python train.py --model="image classifier" --dataset="numbers of one to four digits printed on busy colour backdrops" --train_examples=147500 --image_size=48 --crop_scale_min=1 --horizontal_flip=false --translate=0.06 --targets=["ink"] --num_classes=12 --arch="resnet" --norm="groupnorm" --activation="silu" --weight_standardization=true --depths=[2, 4, 4] --kernel_size=3 --stem="single" --avg_pool_shortcut=false --widths=[80, 128, 240] --mixing="mixup" --label_smoothing=0.05 --loss="cross_entropy" --init="trunc_normal_002" --residual_init="scaled_by_depth" --optimizer="adamw" --lr=0.0038 --beta1=0.9 --beta2=0.999 --eps=1e-06 --ema_decay=0.99 --steps=33200 --batch_size=512 --epochs=115.2 --lr_schedule="cosine" --final_lr_fraction=0.05 --warmup_steps=990 --weight_decay=0.04
Rows from block 2 of a small image classifier, named by matrix and row number. Rows with one number belong to one channel. Each number is 500 + 50 x the weight over its row's rms, rounded and kept within 0 to 999. All counts start at 0. Numbers have three digits each.
After each channel's rows are labels from the 100 images, of 14848, where the channel reaches its highest value: "top examples" is what is common among them. Only what is clearly more common there than usual is listed. The data: numbers of one to four digits printed on busy colour backdrops. In brackets: how many of the 100, against the usual share in percent.
# convs0: first 3x3 conv, stride 2 (model.blocks.2.convs.0.weight, 128x80x3x3, standardized in use, each kernel summed), inputs 0-79
# convs1: second 3x3 conv (model.blocks.2.convs.1.weight, 128x128x3x3, standardized in use, transposed, each kernel summed), outputs 0-63

convs0.71:473479468517505536437373467487474453444525504502601443463490601488472494374565537567540477448504517369476479487512541542513549475500540524505503332559536492522578467500534494466591581529493508459441478560462552529531519492540555545516455485
convs1.71:523569535472427471482399603513519475451555489508452509477489535469469441450438441533517442529519469550480472525464417524472419402435511480549459466540575461487496450531453409522556444390463458
top examples: orange ink (32 vs 8.4); yellow ink (30 vs 8.4)

convs0.33:484498442501504498498546495538535530450466544507497540515411525295504466502468571473515505514512565438522375553535563525574482484497529395474496550549552515464453592495575541554508543462482456498585484489425408490541421515466526472550523460
convs1.33:454492426609539492526574469461560653543552457492508367531559511492511561435489481507457467500614511502475431510557518445520440517481515571512544471520537481576495457566528509552542609424412484
top examples: white ink (76 vs 8.4)

convs0.82:459501554564542437480499492556490471486500463485541488470437526452521489520381487489450449448462530575492505542514598352509452479503524517511491426440573515568536544524491442632537452498414464539569568503525559519440446544425406473479432479
convs1.82:532477527424614520503515480510465552518506546588475447642554472482494571445466425608424543475515467491515570455558497412498543518580482496446515439489501498464504420484505556490410515483485521
top examples: grey ink (25 vs 8.1)

convs0.3:479605421501451507396514528568472511527511509517530430465496490475487498513529569478556510444438455501637465609479483400572542488558497472463523447472482553510442492534403429506488494497417493561534417500410579549496508429480463509573443456
convs1.3:441485432463551482533464482432476478506489552506561424409398500513521472478509503522513500367491552531518461497459431515462474491521525528562397413556543539520529464523506442553456464386480437
top examples: black ink (83 vs 8.2)

convs0.126:521462512536471496539558461559488379547465508489554447487410529511514496525444494524457483389540507466380466413611528433507467502400512455508544524533429531442460453521415503400568536514562557552582475531544593501482539450492517482482545488
convs1.126:529535529529519512552516523599519552484522583574540406528473520477498528551536454445533456527478521613493494460560531625506573546494537524397497506510584557497501557569478464555502513519489554
top examples: black ink (41 vs 8.2); white ink (41 vs 8.4)

convs0.118:463472415577476584426461438508493409510482501486385477444482520500502484463509418557449486455494406484405446443544473536488485496351463526455456527484459466486527527503487516520478550495562667465499510486472489509486461552525467532514622478
convs1.118:523516498443497520476502548384475489529480397514526529512522543483604492534537528447599460490535431477486502493480496484487411474536521512527444567486567542458505545427573519519598491475497508
top examples: white ink (79 vs 8.4)

convs0.34:488487618570531478449522451469495485510532482467418521553521391572602462382482393389447524526497503531507474459454466388446476645484476513490461504510463447492449446552448536454427542482522468512464511474534488483465490532500457448463544530
convs1.34:526459414479483552502555514588550498504606507459517523493537583554551531519426502548546527489502534537542494512504488529519526512490506486553507554580469515492463503492542526541506512514523510
top examples: white ink (36 vs 8.4)

convs0.23:467472419517456451517490517532481640516420532582526467559502532515480420535527635466504542570408516492532498537365504505512543492583488504480454472519482543526498478518535489520485498539422438560449482537521458467458478477393461420524372513
convs1.23:558520427497462486479519548552564438587574426513509487537471533531508481478398546483407543597462498511527459546524495492449450452490485575555465505398496562519531486460556582570568440483509484
top examples: white ink (64 vs 8.4); pink ink (25 vs 8.7)

convs0.89:455519462487516501546447480497473517442499474470463419571456465490541485533414418475570522393407522461493439484512490393453493520564473457488507484530519511475464419481459498489548495539347464643563499502586522529514505451525484505458381432
convs1.89:507505470514469512514512507533514564592530390501580500474441501565558502501500510493438427580526437400510505456508475470501532511571507471512510446469459474505473484470512501516525316528396487
top examples: white ink (64 vs 8.4); length: one (53 vs 24.5)

convs0.59:462401520509525578558389488485429470529541547556437502558498544468471487426549505528406502463529610465486496487494445477543520603523402531512542405500557448482517419512483498469480529440516558443428559477518463518507499494546625585459514436
convs1.59:418472492495420459429467550612522493479538526498511511588603503499479472504621450455445602484495484446473494458505492518457509427443460467426460509521541512462639451587438505542502461593520492
top examples: on a plate (65 vs 40.2); blue ink (29 vs 8.3)

convs0.54:505511491502457538445503474487469527530480489587538451464504318504404518525487497480538589522521463539475490579471539614515534469534540398535492496519571413510467426524625572516441459511428463515483484435471431530486479449522501481453400506
convs1.54:418366502420540537440504584463550533574519472472486551513514466443454498470459571545536565537506553489467511460556411487499544399566460510456467446558503439475520352423441501448516462500530460
top examples: grey ink (31 vs 8.1)

convs0.63:445549573461477525382565453461514464428609504490511463546450569499474405413570520533432473481473495500505551515451528454434505541515471545385354562552531497533485472528456479451452533501408519467479413478470551486568531484532527474554490530
convs1.63:525534550555516475464544576479541556473484549367429437462487514522501499503452508505585541481476551603501520543483509412500542477507465512556508561529516581480517609492423494527492539483513466
top examples: white ink (58 vs 8.4)

convs0.97:568466427482547504576493545527519642515456503684413478429492491429510497568561502439492431603528514529533479555494451579464486449511517507522567441452474452467525505500504502557484482462494560488415532475500467485496445501473460460446403454
convs1.97:453493470511499495556529557406499419545505586485507491593578478353396501519592565466475492459480494561496443544568475540461518468476502436439534423441592485490523433563465542541521498502450520
top examples: white ink (26 vs 8.4)

convs0.84:506468446561426467491447511641515492475481601456488416514421543529546539503530521498532484556554478473514471481561630555469487389518425523447460473535486511414550476461446487426554522471504489604466566542463568467523492400500435471533506471
convs1.84:517585514502453596537447437577492556561512521547562504570405521546533542546491528636472488528527468516534454482523534591489520456522499523483472473546600615476508551526481475557441481497496536
top examples: yellow ink (55 vs 8.4)

convs0.111:560513463510518413538375392495484598527508475507578521535538542513574547548523488527469544484486561539428512463284518478502564481478498540530512462514469497518455492508549506461469484422447397473454521537535497526533578495501513449471418494
convs1.111:452455471467518498501516448489553481560529459401496474483541514447536451418447453491472551385458491410395518505386510509453482528456518525496529601483427365454479521531417465467497556491466582
top examples: red ink (32 vs 8.4)

convs0.117:529457418507496485496502526615576456525462455587470478469437512520455410471474515548509508460488566492508486530549573534576394455424458431505525463529444578575356491552510493525579552447451547553548476451417434513532465495439514509539523454
convs1.117:514443494490610438420539507417500501518453513541582444429544544451578491497546478595455454481462542562551514478507535560478493524412423600456475414570565450483527426460465517516521499476505399
top examples: brown ink (32 vs 8.1); black ink (26 vs 8.2)

convs0.66:549456516487443471532359299516466450541465468544540525484475526489542548539530481517513514320545478543479526366542506535567494432466495565474491471559481519510481491425558488514462546493554503491494483538536539513508450523526520505556528500
convs1.66:475430531579501526455504555541558529543547464486554495463510559506451435439483424514465537459550548510487559467372523501491415520453527531491540588545429376489499537455465441481566460480423552
top examples: red ink (43 vs 8.4)

convs0.25:485458446501501436446560524533522395508458543476462411481514492516507400484457469542427576454484492483523497457568535413497424535396512446486426486543491519517524471445593522468513505463546522412570489517536432683485519514436511486524577515
convs1.25:543457513441460534430502490584471537497468477466448518455519465548484496421612462525490465569418441404474504466499442457459553363550385510494538499570520492518340530402456514436507510379552517
top examples: yellow ink (32 vs 8.4)

convs0.37:529489548571523432511417499591517556562434474536538382481471573430491492543485587501486419505478438527537321551565484563568485528504553484497532515501495436382548540468496457537530519456502519476507446486499493527482459519512423493532435418
convs1.37:480510477487574581552565506500501446553559474421529531550541476398455554490529534443499513519481568430519477555565486477533591492505483525486532416391526491652589448473458557545453603545497514
top examples: black ink (81 vs 8.2)

convs0.58:479481420563493519488437503534474520541421505452554429421540496422439501543492660468530471541514485554433442487457462567480495391518511522469498514438533560468505586463557509530569459443482581605523509531493428461400518534520561550516510440
convs1.58:534531492557536474532505404428554467589574421449437567529588555453480462436460565509523553463491470530557514493531500517511492443340535524468497442615538485554538540456456570591471578502470586
top examples: white ink (58 vs 8.4)